{
  "image_size": 64,
  "beta1": 0.8,
  "eps": 1e-08,
  "batch_size": 64
}
Rows from block 2, named by matrix and row number. Rows with one number belong to one channel. Each number is 50 + 15 x the weight over its row's rms, rounded and kept within 0 to 99. All counts start at 0. After the name is the row's rms in percent of the matrix's.
# convs1: first pointwise conv (model.mid.0.convs.1.weight, 128x128x1x1), inputs 0-63
# convs3: second pointwise conv (model.mid.0.convs.3.weight, 128x128x1x1, transposed), outputs 0-63
convs1.69 092:58 53 37 60 63 57 47 44 38 45 35 31 59 51 31 60 45 55 56 53 51 57 57 27 86 54 85 33 66 55 25 62 36 39 64 30 74 48 49 32 48 44 27 38 40 21 68 22 32 32 75 51 45 68 68 61 43 33 55 41 83 45 43 30
convs1.70 092:60 58 44 42 41 37 36 65 48 30 66 55 45 77 41 53 57 32 50 55 85 70 34 70 50 92 33 31 72 58 55 36 46 48 66 44 17 51 25 48 56 54 46 42 31 53 38 38 45 41 37 69 50 41 58 55 68 69 64 63 48 56 67 96
convs1.71 087:44 45 58 38 42 41 65 54 46 62 72 56 64 48 56 34 61 32 59 60 37 42 55 35 73 31 35 50 73 76 42 44 52 84 52 68 51 41 51 55 54 40 62 32 69 17 50 76 49 48 83 52 40 44 52 39 19 59 75 41 59 25 53 70
convs1.72 120:46 49 56 42 48 64 74 83 52 66 38 73 32 67 52 68 64 46 32 46 48 58 67 46 73 21 75 61 64 56 53 61 58 86 38 54 53 60 44 66 60 30 76 43 51 58 52 20 33 50 65 88 78 41 55 40 56 70 55 20 67 54 40 54
convs1.73 083:31 63 83 30 58 79 51 51 39 35 38 26 52 43 48 20 35 56 59 34 49 39 48 41 42 37 59 35 62 69 59 63 32 50 79 63 35 78 49 53 28 52 09 55 38 51 82 32 82 40 58 50 46 55 65 44 53 41 48 42 43 32 47 30
convs1.74 110:57 27 99 77 58 64 72 32 53 42 53 60 09 58 34 73 67 15 45 28 36 42 52 44 39 12 38 65 51 52 56 82 44 63 62 43 64 43 62 30 66 43 61 47 42 52 78 39 42 57 40 48 50 40 64 44 57 76 39 37 54 46 31 35
convs1.75 119:58 39 69 34 50 64 67 32 43 39 58 40 43 43 74 40 45 48 39 46 79 48 28 78 38 61 71 50 22 20 46 28 69 49 35 75 39 43 61 51 66 47 45 60 42 65 52 59 45 46 56 53 55 68 56 25 73 35 50 53 19 34 23 50
convs1.76 078:42 54 46 53 53 54 32 46 59 64 27 42 65 37 51 55 37 68 59 47 66 56 41 34 61 48 61 08 71 68 45 68 43 38 67 54 46 59 63 33 66 53 35 52 44 44 58 46 67 22 58 45 44 49 53 49 63 45 42 50 35 35 12 24
convs1.77 103:36 63 38 00 43 48 53 45 35 70 50 34 81 38 35 54 71 61 50 40 45 43 45 43 41 22 58 70 36 50 38 37 30 42 71 72 36 51 47 50 39 52 54 41 37 32 25 58 48 36 59 41 72 25 37 27 51 47 64 63 53 88 44 51
convs1.78 110:56 68 37 23 46 63 69 59 46 66 41 49 49 53 46 34 27 65 71 84 67 51 50 38 56 65 53 11 72 56 42 59 41 44 52 62 50 55 49 41 57 52 55 51 41 50 45 25 52 29 63 52 63 59 56 42 61 37 29 50 85 67 46 68
convs1.79 107:68 43 94 42 67 43 64 51 39 49 54 68 47 64 63 48 36 48 40 23 68 72 42 82 55 49 57 22 42 51 34 30 94 37 62 41 50 46 23 37 51 56 57 58 53 42 61 67 29 56 39 49 68 70 45 73 69 80 36 33 38 56 47 59
convs1.80 095:32 29 66 71 62 69 26 40 43 12 29 22 39 36 36 37 60 87 37 43 57 63 60 18 32 50 45 14 87 56 46 53 34 60 43 67 64 46 51 38 37 59 47 40 41 31 51 67 69 41 45 37 25 53 51 39 72 49 58 36 35 38 46 35
convs1.81 076:63 28 40 57 35 70 19 49 38 27 48 64 52 56 60 31 55 57 44 62 56 41 46 60 41 43 55 30 49 35 67 63 39 34 26 68 60 62 52 71 54 50 45 47 48 71 55 49 44 51 46 37 41 45 53 56 54 63 47 54 77 50 72 63
convs1.82 105:28 39 83 42 36 59 83 63 67 55 52 39 40 39 49 54 56 49 47 36 56 23 54 65 49 62 36 66 53 36 65 67 44 61 38 73 47 45 58 22 54 59 41 53 37 66 60 71 51 33 76 45 48 48 54 40 54 45 30 47 35 52 46 48
convs1.83 115:30 38 41 54 63 41 52 55 36 43 67 52 25 56 24 73 28 42 38 51 58 41 57 56 41 53 48 44 51 23 72 50 38 66 81 63 98 31 50 71 76 50 47 62 48 51 51 40 62 65 47 31 37 35 44 53 38 62 16 57 44 50 67 69
convs1.84 104:49 37 71 40 46 60 55 48 27 46 45 56 32 59 77 55 42 56 40 53 51 65 57 53 45 45 56 79 46 14 30 53 70 48 55 39 58 45 43 49 54 64 44 39 65 36 54 50 50 32 40 26 47 44 42 53 51 64 28 42 43 33 59 44
convs1.85 085:19 41 53 81 57 54 11 65 39 20 51 65 28 75 65 33 68 32 55 27 58 61 64 60 35 52 54 35 67 61 53 41 53 43 47 67 62 58 50 54 45 37 35 56 15 50 50 52 38 59 30 53 47 48 47 61 31 75 29 29 32 57 43 55
convs1.86 087:31 13 51 87 60 52 36 57 32 07 53 47 44 49 56 42 68 63 45 29 59 54 44 35 50 55 37 37 69 66 19 48 84 38 43 71 52 43 54 60 60 74 56 49 25 35 46 58 37 66 33 50 46 68 58 49 50 56 49 51 25 44 36 43
convs1.87 107:48 31 27 63 65 52 60 46 36 66 52 17 13 28 65 63 76 64 37 37 41 38 62 42 39 43 51 16 54 31 60 37 56 62 39 50 82 39 35 70 57 59 46 71 50 29 47 54 55 54 23 44 49 52 42 68 65 41 32 52 45 32 73 36
convs1.88 097:72 43 24 42 38 53 69 18 46 44 42 35 41 26 33 46 67 79 51 61 51 12 19 58 45 45 55 34 35 49 51 67 66 27 62 42 49 41 40 68 27 69 20 58 60 14 48 69 64 49 58 48 25 33 53 63 43 42 48 66 49 66 56 56
convs1.89 100:70 40 55 46 69 62 57 42 44 33 73 48 21 52 80 53 77 38 49 51 53 29 44 91 55 75 42 16 52 35 62 27 42 50 29 57 56 42 63 64 42 32 43 73 45 53 80 85 44 43 65 77 35 46 24 25 52 33 65 53 47 51 49 68
convs1.90 118:41 53 28 33 53 51 59 79 17 75 56 49 57 51 46 57 72 64 42 25 33 65 57 64 68 64 58 73 37 50 55 56 54 37 62 81 48 48 44 46 63 70 52 39 35 25 41 57 35 45 60 48 76 40 34 75 40 45 54 38 43 35 47 38
convs1.91 091:56 40 47 63 31 56 49 54 26 63 74 26 37 45 20 52 54 48 68 36 48 27 51 42 55 41 22 33 61 67 62 56 70 25 24 58 45 29 50 71 62 45 67 44 34 66 38 74 28 52 53 68 59 59 22 52 07 71 53 32 26 60 40 47
convs1.92 092:64 49 38 40 48 53 78 62 67 31 48 35 46 37 67 32 60 62 63 56 58 15 38 54 46 52 27 62 53 37 63 40 33 58 46 97 41 48 57 42 69 17 66 66 13 57 43 38 57 45 60 57 59 80 87 27 40 83 62 32 47 53 44 55
convs1.93 103:59 27 43 43 23 65 74 30 36 25 65 30 36 47 43 51 49 65 41 47 66 44 39 64 52 62 37 35 37 59 56 39 65 38 37 50 49 49 46 86 46 68 49 69 55 38 45 79 50 50 31 50 52 67 51 55 50 53 20 72 22 48 40 93
convs1.94 099:30 35 39 62 50 48 29 38 54 41 44 59 75 53 69 65 55 64 69 45 50 32 42 44 43 31 53 29 16 56 38 75 60 49 50 79 54 76 39 66 48 66 41 60 47 23 65 58 49 41 35 38 32 46 53 32 53 54 46 58 34 36 36 66
convs1.95 105:43 44 99 61 62 55 68 59 57 23 45 55 26 46 57 59 71 49 50 22 36 44 42 39 42 31 54 32 67 57 97 71 39 64 52 61 66 42 52 18 70 61 55 66 42 54 94 36 48 55 42 52 58 41 68 12 74 59 49 53 21 43 42 59
convs1.96 102:34 34 44 73 19 45 24 17 50 40 60 61 61 53 72 26 62 43 62 45 37 56 56 43 55 39 60 39 46 60 49 72 38 32 23 72 73 61 55 59 38 64 57 62 46 61 71 59 77 32 54 16 47 40 42 66 75 61 40 50 39 56 37 28
convs1.97 106:44 40 45 79 64 53 46 51 23 46 37 46 48 59 41 59 54 74 49 29 51 55 34 51 65 71 73 46 56 40 00 62 69 57 21 54 60 42 47 71 53 53 47 52 47 20 74 57 32 55 40 44 62 69 32 47 45 55 47 34 50 46 31 48
convs1.98 098:24 62 47 49 33 44 46 44 39 40 39 45 53 39 43 53 36 51 65 54 42 49 45 57 26 58 62 30 61 75 60 74 56 63 47 53 46 72 52 68 72 63 34 57 24 68 50 30 47 50 51 71 44 42 28 40 40 33 52 73 50 54 62 40
convs1.99 082:53 37 43 73 36 54 00 50 37 32 30 44 47 44 56 49 66 57 44 56 53 69 54 52 49 16 56 11 69 63 34 77 37 39 49 54 44 68 67 58 33 56 44 45 61 61 52 63 52 59 34 22 58 57 57 64 49 67 40 48 42 36 50 52
convs1.100 085:48 49 64 41 38 42 55 47 39 40 73 49 68 44 39 54 45 63 35 58 41 41 49 43 38 19 60 71 46 25 38 53 64 62 55 41 47 64 37 56 55 49 42 46 72 43 75 64 66 24 32 60 43 40 48 63 41 52 48 36 54 54 47 36
convs1.101 101:47 28 46 33 53 40 39 38 45 51 15 38 60 43 50 31 41 50 53 65 36 69 67 31 43 51 66 61 36 21 44 53 68 46 47 75 59 33 23 63 72 80 44 55 48 36 41 29 63 41 44 38 58 45 45 66 58 59 59 43 74 70 39 29
convs1.102 094:33 48 65 09 43 50 26 52 71 35 39 39 40 50 50 35 41 56 75 67 54 69 54 45 43 31 61 57 39 08 45 42 55 61 37 65 71 35 44 46 47 56 44 51 73 36 31 51 45 54 60 31 35 40 43 42 59 55 47 46 64 64 28 43
convs1.103 107:52 36 49 52 26 62 49 44 57 20 50 54 67 51 50 49 48 51 66 83 25 48 54 39 49 39 39 67 39 09 33 84 63 57 45 58 45 54 60 69 45 54 38 50 58 58 76 43 54 37 30 60 45 27 50 62 58 56 84 40 67 72 47 38
convs1.104 112:44 46 59 52 53 45 50 73 42 40 40 53 75 52 88 39 57 68 47 46 60 41 31 34 35 49 70 43 30 58 48 71 56 48 47 84 61 82 48 74 45 54 40 58 31 39 78 30 40 43 55 70 58 55 42 27 76 54 47 69 53 09 34 58
convs1.105 084:62 22 37 81 22 47 71 50 34 40 20 46 50 36 36 35 64 51 26 43 39 57 49 54 40 59 44 24 60 44 34 56 53 61 44 45 70 52 42 73 58 50 45 61 36 72 55 55 53 38 43 55 87 51 27 54 53 57 41 49 40 23 57 35
convs1.106 112:25 32 65 56 75 58 30 26 39 40 62 62 41 43 41 60 84 48 23 40 43 38 42 55 47 58 39 31 70 85 49 52 53 54 23 41 60 52 48 48 39 49 52 31 44 68 62 45 41 64 38 78 50 38 50 40 40 58 44 62 40 43 67 54
convs1.107 087:53 47 61 51 47 70 55 51 40 56 56 38 33 49 40 66 86 60 64 41 44 29 60 60 53 53 44 43 65 52 63 46 35 32 57 60 36 67 29 48 43 42 52 64 27 56 37 39 54 34 67 49 47 47 38 62 46 47 48 59 22 35 74 53
convs1.108 107:13 50 70 60 87 55 19 68 54 19 58 37 41 51 52 09 63 59 51 49 59 63 78 35 28 37 64 22 77 65 50 47 43 78 49 55 54 51 55 34 70 61 68 45 35 58 45 37 45 50 50 37 61 40 43 34 56 44 50 32 44 54 61 50
convs1.109 111:40 46 68 84 60 58 67 24 34 57 28 49 42 28 45 33 57 65 27 47 51 57 30 66 52 57 54 52 24 56 04 44 84 50 44 49 65 47 69 79 66 58 36 81 55 38 71 80 44 49 30 52 68 58 32 58 51 44 26 36 35 65 16 41
convs1.110 095:36 38 69 44 44 34 26 29 49 31 39 56 30 71 70 38 52 52 66 73 50 67 53 54 42 37 75 59 19 11 51 53 57 50 31 70 49 40 32 64 41 49 45 37 47 43 51 57 50 71 45 30 58 74 40 69 47 51 49 23 81 35 44 36
convs1.111 113:41 32 44 53 47 62 03 37 35 27 50 62 52 49 66 23 58 46 44 70 74 52 55 60 38 30 68 28 54 57 30 66 41 43 67 60 63 50 53 42 29 65 41 50 56 46 37 30 65 56 18 22 38 61 52 68 38 54 41 64 51 55 48 48
convs1.112 104:32 47 43 30 49 59 50 55 46 42 48 51 63 19 48 32 33 74 34 57 54 62 42 56 33 33 65 52 38 44 54 85 37 45 65 53 61 66 77 63 57 51 32 59 38 55 56 45 75 36 45 66 66 58 62 36 58 60 78 39 54 41 19 47
convs1.113 104:57 28 99 57 46 56 78 41 46 56 50 67 47 62 80 38 38 39 28 23 46 23 46 59 48 28 42 69 43 50 36 46 68 34 47 37 45 50 45 48 36 66 54 50 54 59 68 46 40 52 32 54 39 67 54 51 62 75 23 51 23 68 44 64
convs1.114 101:65 13 57 40 47 69 70 42 52 56 53 39 71 40 51 41 42 48 41 77 32 40 28 45 29 51 43 64 64 43 61 59 60 60 60 53 54 43 53 75 38 74 31 45 47 34 62 48 62 51 53 58 41 47 64 49 50 70 79 51 76 23 60 47
convs1.115 089:34 47 67 36 52 57 79 66 44 75 69 51 29 46 17 41 64 55 57 47 41 37 67 77 43 51 33 55 51 54 58 48 43 50 54 65 40 62 60 33 63 26 28 49 44 54 62 63 54 30 71 53 42 26 63 59 59 34 50 57 36 60 51 42
convs1.116 088:67 47 33 43 54 50 54 44 48 59 34 46 59 59 58 63 41 49 40 50 72 72 53 52 42 69 57 22 76 47 25 65 81 30 45 41 42 37 40 52 44 58 50 60 49 52 73 91 30 31 64 43 56 42 50 64 59 59 59 25 82 58 75 51
convs1.117 107:54 53 76 18 37 63 66 23 38 50 41 56 34 65 81 32 26 24 41 57 77 51 35 78 52 47 63 40 31 29 56 32 54 46 51 54 59 30 61 53 35 53 54 64 60 49 53 54 46 60 23 51 41 46 30 39 48 22 26 45 40 64 33 55
convs1.118 083:39 59 52 31 39 51 41 40 36 55 70 24 43 47 40 40 49 51 57 51 43 39 54 46 27 26 43 38 60 74 55 64 51 39 47 67 28 69 46 46 71 47 27 43 34 82 43 59 43 55 78 59 39 30 41 49 58 60 55 81 34 73 54 50
convs1.119 097:46 39 48 33 40 40 68 51 32 37 69 42 44 39 40 45 48 52 33 20 64 49 37 82 40 47 60 60 48 55 53 49 75 53 70 54 43 44 16 65 61 52 66 58 38 23 52 81 58 55 46 56 40 36 52 51 70 74 65 48 31 44 52 73
convs1.120 077:45 33 63 49 58 52 42 51 50 68 64 45 56 50 69 53 67 33 64 63 54 45 68 41 48 39 34 54 79 63 47 43 40 66 48 60 70 35 48 41 66 58 54 22 57 50 45 67 53 68 84 51 60 54 36 52 00 57 71 35 43 57 58 68
convs1.121 124:58 46 38 44 45 56 57 47 38 68 34 41 35 63 61 50 55 55 57 51 66 66 29 63 81 57 77 50 52 36 13 44 57 70 31 38 47 55 55 64 61 49 84 35 55 36 72 40 59 58 46 50 61 31 36 51 59 38 53 55 76 59 48 70
convs3.69 099:41 82 45 47 41 71 53 77 65 70 60 51 72 51 56 35 60 71 41 60 74 74 64 62 50 46 47 47 60 37 63 54 58 68 58 66 47 59 44 63 50 58 65 60 35 58 26 40 73 62 86 38 78 56 38 60 38 31 57 35 63 65 49 86
convs3.70 082:48 40 77 53 56 37 61 45 52 52 34 48 62 32 39 59 22 33 18 26 24 33 42 26 64 67 58 54 50 46 73 37 52 54 48 48 42 66 43 40 50 38 63 31 58 48 50 31 41 61 50 51 51 60 15 60 74 32 55 57 39 40 25 07
convs3.71 087:42 59 58 62 35 50 31 76 62 36 33 53 87 29 74 23 49 58 44 40 42 40 50 67 79 48 31 48 58 32 34 35 53 40 33 65 52 65 58 62 51 43 35 38 73 44 21 25 57 60 48 50 40 47 30 46 51 21 67 43 72 38 38 37
convs3.72 122:37 64 64 47 44 61 71 59 60 52 79 29 53 68 56 47 59 46 18 36 49 56 57 76 59 60 67 39 56 44 67 60 40 75 60 44 45 45 27 60 50 58 81 55 51 59 49 69 55 37 31 36 74 50 38 61 64 38 29 77 43 41 38 39
convs3.73 087:54 58 62 63 65 40 61 48 56 37 40 64 66 59 57 56 49 56 62 33 39 25 40 44 49 31 29 58 44 55 40 36 44 29 47 57 69 81 68 43 49 53 29 23 71 50 32 13 26 33 39 57 33 45 64 19 56 59 70 30 31 48 52 31
convs3.74 111:40 54 22 36 20 43 50 42 50 83 82 61 56 57 66 55 59 78 67 79 65 45 57 67 61 48 47 41 59 59 27 67 64 75 76 60 77 51 56 46 53 51 65 56 63 44 59 35 74 55 55 53 50 40 69 47 47 33 28 37 70 35 51 65
convs3.75 121:28 40 70 43 40 74 44 73 73 83 50 39 70 50 57 31 50 54 23 22 57 68 54 76 34 52 44 55 61 32 58 40 38 65 43 64 31 72 45 56 68 51 57 42 70 69 28 56 56 42 62 39 59 61 32 34 41 36 60 66 52 37 34 63
convs3.76 092:49 23 66 57 45 44 46 63 51 34 23 50 79 35 62 37 45 43 44 30 39 56 62 48 54 63 40 70 42 38 50 43 43 55 30 68 37 59 71 51 33 52 32 32 72 48 17 37 32 35 40 58 40 65 53 40 52 52 64 61 39 68 41 32
convs3.77 089:52 75 48 84 48 73 63 65 56 12 29 61 63 36 54 36 22 37 36 61 45 38 65 58 51 53 22 43 48 33 47 59 73 46 36 29 70 37 43 50 30 62 65 45 22 41 63 53 66 63 39 44 25 65 29 67 56 44 33 44 56 70 31 71
convs3.78 101:64 79 35 33 38 61 52 40 50 61 57 42 51 69 55 49 62 64 63 79 56 60 62 55 74 54 47 48 52 51 34 66 61 69 65 40 49 45 47 57 18 66 49 74 46 30 42 32 73 43 65 42 66 47 57 54 34 54 34 45 59 67 51 83
convs3.79 108:41 46 17 76 31 52 40 51 86 30 46 71 47 41 55 53 43 32 47 64 55 72 85 62 29 55 45 50 51 44 46 57 70 65 36 50 86 59 64 37 73 53 52 47 48 35 50 76 80 45 63 56 47 75 72 52 48 37 35 41 54 50 57 72
convs3.80 091:28 27 48 47 51 61 32 51 55 16 31 71 53 33 57 27 51 41 61 32 49 68 72 43 26 45 34 74 22 37 51 33 48 54 26 73 38 39 62 51 45 34 31 41 68 62 26 68 46 51 66 47 44 58 53 24 22 54 83 47 64 65 54 56
convs3.81 069:14 45 57 70 29 53 33 24 31 31 49 50 66 38 58 38 44 27 38 52 46 40 60 54 37 29 21 59 35 34 59 29 42 45 32 40 58 70 80 51 65 30 27 26 56 45 54 66 48 48 40 28 06 46 56 38 46 36 61 37 56 47 55 40
convs3.82 105:37 45 49 13 42 41 50 44 51 75 87 44 33 53 50 67 59 62 42 60 65 55 48 53 54 54 57 50 52 59 42 65 51 79 78 22 54 23 17 46 36 52 72 42 21 44 66 53 52 32 51 44 75 23 56 53 50 46 42 68 63 47 49 46
convs3.83 105:34 39 66 47 27 71 50 49 55 53 30 47 65 53 38 24 58 46 36 33 58 49 56 74 53 52 32 51 50 45 50 38 34 52 36 72 37 73 66 58 59 44 41 42 96 47 28 37 33 49 52 51 41 56 35 26 29 30 75 57 62 49 29 47
convs3.84 104:44 63 22 43 38 50 48 34 49 45 75 49 35 69 39 66 65 52 53 81 58 43 52 50 52 35 59 31 55 63 42 61 52 55 74 22 58 25 37 62 36 71 68 76 16 32 70 67 44 51 48 55 58 34 52 58 56 57 34 45 62 76 68 72
convs3.85 073:34 33 57 60 17 57 44 36 99 54 37 54 53 44 51 30 50 60 60 49 65 46 58 66 20 44 42 52 55 38 40 64 44 70 49 66 50 45 36 46 56 49 53 33 41 67 41 54 39 41 58 44 38 36 52 35 34 25 68 40 88 41 47 68
convs3.86 081:67 79 54 66 53 46 58 58 32 81 49 38 52 69 41 69 56 65 38 76 53 53 34 42 67 58 57 37 59 58 59 56 62 46 71 20 51 42 48 58 45 64 59 68 19 39 60 40 67 60 54 56 55 60 51 77 76 64 32 25 37 74 64 70
convs3.87 093:47 72 65 78 27 73 63 47 42 69 41 35 68 61 44 37 53 67 34 60 58 40 40 64 71 51 18 26 65 52 53 47 51 49 39 49 43 59 42 62 45 74 47 40 65 39 41 22 52 70 54 35 52 49 24 67 46 32 48 55 62 57 28 47
convs3.88 108:44 43 44 31 48 58 52 52 71 78 55 37 32 62 30 49 64 57 52 58 73 52 46 39 43 56 83 29 61 60 57 61 41 71 65 61 28 29 30 77 39 72 84 64 44 53 73 63 52 58 44 41 75 49 51 62 39 25 47 42 62 59 61 65
convs3.89 106:42 43 81 70 53 66 45 81 56 47 18 29 56 23 48 19 36 31 33 35 47 64 62 36 42 73 55 64 44 27 65 45 50 50 34 78 33 57 60 65 58 52 57 33 80 60 21 56 64 52 53 52 64 64 28 45 49 43 63 66 48 65 41 53
convs3.90 136:61 40 58 57 87 24 47 53 38 47 29 42 37 25 49 52 21 25 43 14 24 41 46 20 30 57 58 58 36 46 46 39 74 31 44 62 52 56 56 36 57 27 27 24 76 53 37 48 64 43 58 53 26 57 47 31 61 60 67 52 14 32 55 40
convs3.91 069:47 45 42 58 36 41 55 60 54 37 52 63 59 22 82 43 40 40 42 47 44 58 63 49 57 55 48 69 44 31 51 56 56 62 40 57 73 66 61 37 57 26 45 14 61 62 32 41 79 33 40 45 47 46 41 44 62 32 44 51 58 05 48 54
convs3.92 087:43 43 64 47 47 31 64 35 32 41 99 36 62 57 44 67 61 44 18 37 46 32 35 33 66 42 66 53 46 52 68 29 43 51 64 47 39 52 41 64 60 37 44 57 55 59 59 51 42 48 36 67 45 42 56 65 72 44 50 52 40 33 50 27
convs3.93 087:50 55 40 58 42 21 41 45 60 28 71 78 62 28 74 73 45 42 51 54 48 56 73 40 44 61 63 72 46 42 55 59 67 81 54 48 83 55 70 29 49 45 56 33 30 46 53 51 60 50 44 50 53 63 82 64 58 52 33 54 47 40 54 57
convs3.94 111:37 31 43 41 67 39 34 67 54 40 48 68 56 29 62 44 25 23 59 28 28 54 59 45 33 59 47 70 34 38 45 36 66 43 28 70 65 74 70 25 50 36 36 28 69 49 43 50 53 28 44 57 48 69 66 29 68 71 58 67 29 36 32 24
convs3.95 115:51 47 63 67 78 43 44 50 38 17 18 57 58 41 45 49 37 37 54 19 32 47 43 23 31 58 48 71 33 52 57 33 51 29 23 71 35 62 70 39 59 41 32 32 69 54 36 60 33 58 50 57 49 77 54 33 58 66 90 51 36 58 43 37
convs3.96 108:62 49 69 39 43 36 65 49 73 55 61 32 65 64 36 62 51 57 22 37 40 35 41 47 66 74 77 32 76 59 68 57 34 83 68 53 31 45 27 64 46 73 85 57 52 41 47 41 33 43 44 48 74 59 26 71 67 40 45 70 41 50 41 29
convs3.97 120:46 86 57 48 45 72 58 71 46 89 67 38 69 69 44 42 65 76 43 68 72 62 40 65 70 33 49 44 66 42 68 49 43 50 63 55 33 62 48 71 47 58 64 59 33 62 39 26 59 72 74 39 78 48 31 66 53 38 50 39 59 65 52 75
convs3.98 083:37 39 69 64 46 37 49 75 48 45 34 69 70 24 54 37 24 36 49 40 43 53 51 43 56 60 47 71 45 29 61 53 38 55 32 72 56 60 71 22 55 23 52 06 80 71 33 29 54 59 56 58 44 61 43 47 56 36 54 62 50 49 43 34
convs3.99 081:81 58 33 38 63 55 58 55 55 47 70 20 45 46 45 59 47 53 33 57 43 49 37 49 59 69 58 33 66 54 42 57 55 56 50 49 52 36 39 46 59 57 89 59 54 33 56 45 56 61 40 54 73 49 28 83 69 59 36 64 27 41 52 47
convs3.100 079:52 28 84 55 51 37 51 51 46 58 26 47 67 47 45 46 49 59 61 30 53 52 35 48 59 46 37 61 58 49 61 38 47 38 37 77 43 78 63 51 61 40 22 37 84 69 42 29 46 74 65 49 37 59 57 41 36 29 67 51 49 32 44 32
convs3.101 102:36 46 68 35 33 53 45 72 71 76 44 53 68 39 45 36 59 50 43 35 50 69 58 53 62 72 55 64 54 50 63 43 36 65 33 81 48 75 63 55 64 53 48 40 80 75 26 36 56 52 60 50 81 56 51 41 40 25 51 71 53 45 27 27
convs3.102 092:42 61 51 64 48 69 49 36 42 21 40 49 43 54 47 55 56 51 50 70 56 42 50 58 39 33 24 44 56 47 64 44 57 36 55 20 56 32 46 71 52 62 43 62 07 43 66 67 54 54 52 40 22 53 56 57 44 63 56 14 59 84 72 82
convs3.103 116:58 80 22 64 52 70 57 46 38 55 75 45 40 63 67 60 57 59 47 71 49 49 55 64 48 39 48 32 53 54 36 65 62 59 57 17 57 23 40 43 26 59 66 63 20 29 73 71 66 38 31 38 39 55 36 64 70 59 29 40 49 42 51 70
convs3.104 126:51 24 47 35 63 21 36 45 45 35 43 48 60 33 56 58 33 35 43 26 14 44 52 23 31 63 64 69 31 53 54 36 52 45 44 77 51 55 56 30 55 26 40 20 82 52 26 37 36 30 54 55 59 38 52 24 76 73 78 59 18 30 59 23
convs3.105 076:66 79 65 63 54 77 59 75 34 50 42 26 38 69 48 48 48 52 36 58 36 46 33 58 76 32 27 31 72 53 58 48 67 25 39 51 44 72 43 60 47 57 30 45 60 48 36 26 75 65 61 33 39 54 18 59 43 64 35 58 44 41 38 61
convs3.106 099:38 43 74 66 46 55 57 87 59 51 45 63 75 25 60 34 30 48 39 30 49 58 63 53 57 60 49 76 45 34 68 52 36 58 31 68 45 74 54 36 52 39 54 22 70 72 32 34 50 63 54 64 65 72 25 53 50 32 49 79 57 48 32 35
convs3.107 097:57 64 57 85 69 45 74 76 42 35 21 69 33 35 52 56 31 37 52 42 35 57 60 41 58 52 69 55 47 38 65 59 63 35 49 52 72 66 77 43 47 27 32 34 64 79 37 57 81 61 55 58 38 69 29 50 61 46 39 59 39 44 54 50
convs3.108 123:48 66 48 46 44 49 64 50 61 74 80 41 35 63 51 70 52 52 37 65 62 43 42 53 60 60 80 24 65 58 50 73 57 68 75 38 70 50 35 58 57 66 86 52 35 40 73 49 63 38 38 41 78 49 54 68 78 37 19 62 41 27 45 46
convs3.109 095:50 75 67 41 47 61 58 62 33 86 65 35 71 78 33 56 67 84 49 66 62 63 35 59 73 34 50 52 56 57 78 37 29 39 58 54 29 67 66 74 56 55 47 62 51 69 39 18 49 69 64 54 75 42 47 57 62 44 57 32 43 64 58 46
convs3.110 098:67 57 50 53 62 39 44 40 41 27 43 44 37 69 24 73 61 35 67 80 52 31 27 42 40 26 51 35 71 55 55 56 58 32 71 29 50 21 40 48 34 51 41 49 27 50 58 58 43 54 59 52 27 41 50 63 66 76 55 43 50 67 86 71
convs3.111 115:25 35 65 57 43 55 48 44 40 46 29 62 43 49 47 38 42 37 57 43 47 49 59 62 45 32 37 61 37 46 62 35 42 28 40 65 52 80 69 59 74 38 07 38 53 69 41 49 52 40 65 41 26 46 58 19 26 46 60 32 53 49 57 61
convs3.112 109:41 63 37 59 46 68 54 68 45 68 65 54 29 57 52 42 51 76 65 60 69 83 58 72 42 50 57 48 58 43 55 77 34 68 54 15 50 32 46 47 34 64 77 76 34 58 71 73 80 46 50 53 54 66 51 55 58 39 26 44 57 44 51 67
convs3.113 088:44 57 27 54 25 34 57 68 77 53 80 65 51 43 61 63 45 57 52 69 67 55 66 54 66 62 65 46 60 47 40 78 62 81 64 42 74 46 49 46 23 68 73 44 29 34 56 36 70 53 57 60 68 50 47 71 63 37 26 63 75 54 52 72
convs3.114 121:48 15 59 54 67 25 34 46 71 16 20 51 44 22 30 44 34 30 59 24 41 48 52 17 37 61 47 58 37 49 49 35 65 29 36 54 65 55 50 29 63 27 24 27 72 59 38 52 42 45 49 72 39 45 53 42 45 56 68 59 38 64 57 26
convs3.115 108:40 42 60 65 65 51 46 63 31 45 11 44 40 31 38 35 33 26 53 34 23 60 52 28 35 50 47 65 28 46 62 36 54 24 35 67 38 61 75 46 52 37 18 35 79 66 22 47 46 53 62 56 29 63 46 27 50 58 59 50 25 57 61 52
convs3.116 092:57 80 51 46 31 47 53 59 56 58 59 50 76 78 23 55 69 71 58 64 72 59 42 68 62 44 61 44 79 55 70 57 50 59 73 53 37 51 39 79 38 66 53 67 34 60 45 34 53 68 79 57 67 50 53 70 44 46 49 45 68 86 60 75
convs3.117 113:34 24 68 43 46 65 36 59 73 61 28 38 55 49 40 29 62 57 44 31 63 64 56 62 28 45 35 63 46 39 49 31 46 44 43 62 31 63 44 50 78 45 34 45 77 62 24 59 45 34 59 56 44 58 47 21 22 50 79 40 55 53 50 66
convs3.118 075:53 47 67 77 42 50 65 75 48 48 26 70 60 27 53 45 22 48 53 53 47 53 52 37 65 55 40 58 43 37 60 65 42 52 34 63 62 67 82 32 43 35 45 18 79 61 28 15 66 64 62 61 41 59 43 56 53 44 45 52 54 56 40 48
convs3.119 096:58 53 47 60 35 38 50 47 69 09 64 66 62 46 70 72 45 32 42 49 42 47 56 51 55 44 32 56 50 48 24 44 74 51 47 48 92 70 59 28 59 33 32 21 54 29 30 39 61 36 49 58 41 50 62 41 56 67 40 45 41 33 43 52
convs3.120 078:60 49 46 42 47 35 60 13 50 53 60 38 32 89 14 84 62 45 50 65 69 45 39 43 29 51 64 34 74 69 62 68 55 59 81 38 48 28 32 62 56 62 58 73 31 52 75 71 36 44 56 55 49 41 59 61 53 76 51 46 48 70 79 54
convs3.121 114:31 51 58 44 34 62 44 79 67 81 58 42 72 52 41 15 55 75 51 48 79 76 59 68 47 48 52 58 53 40 69 53 37 67 51 67 37 57 49 60 45 50 62 43 48 77 17 41 49 51 66 51 85 47 46 47 38 16 57 63 68 63 54 65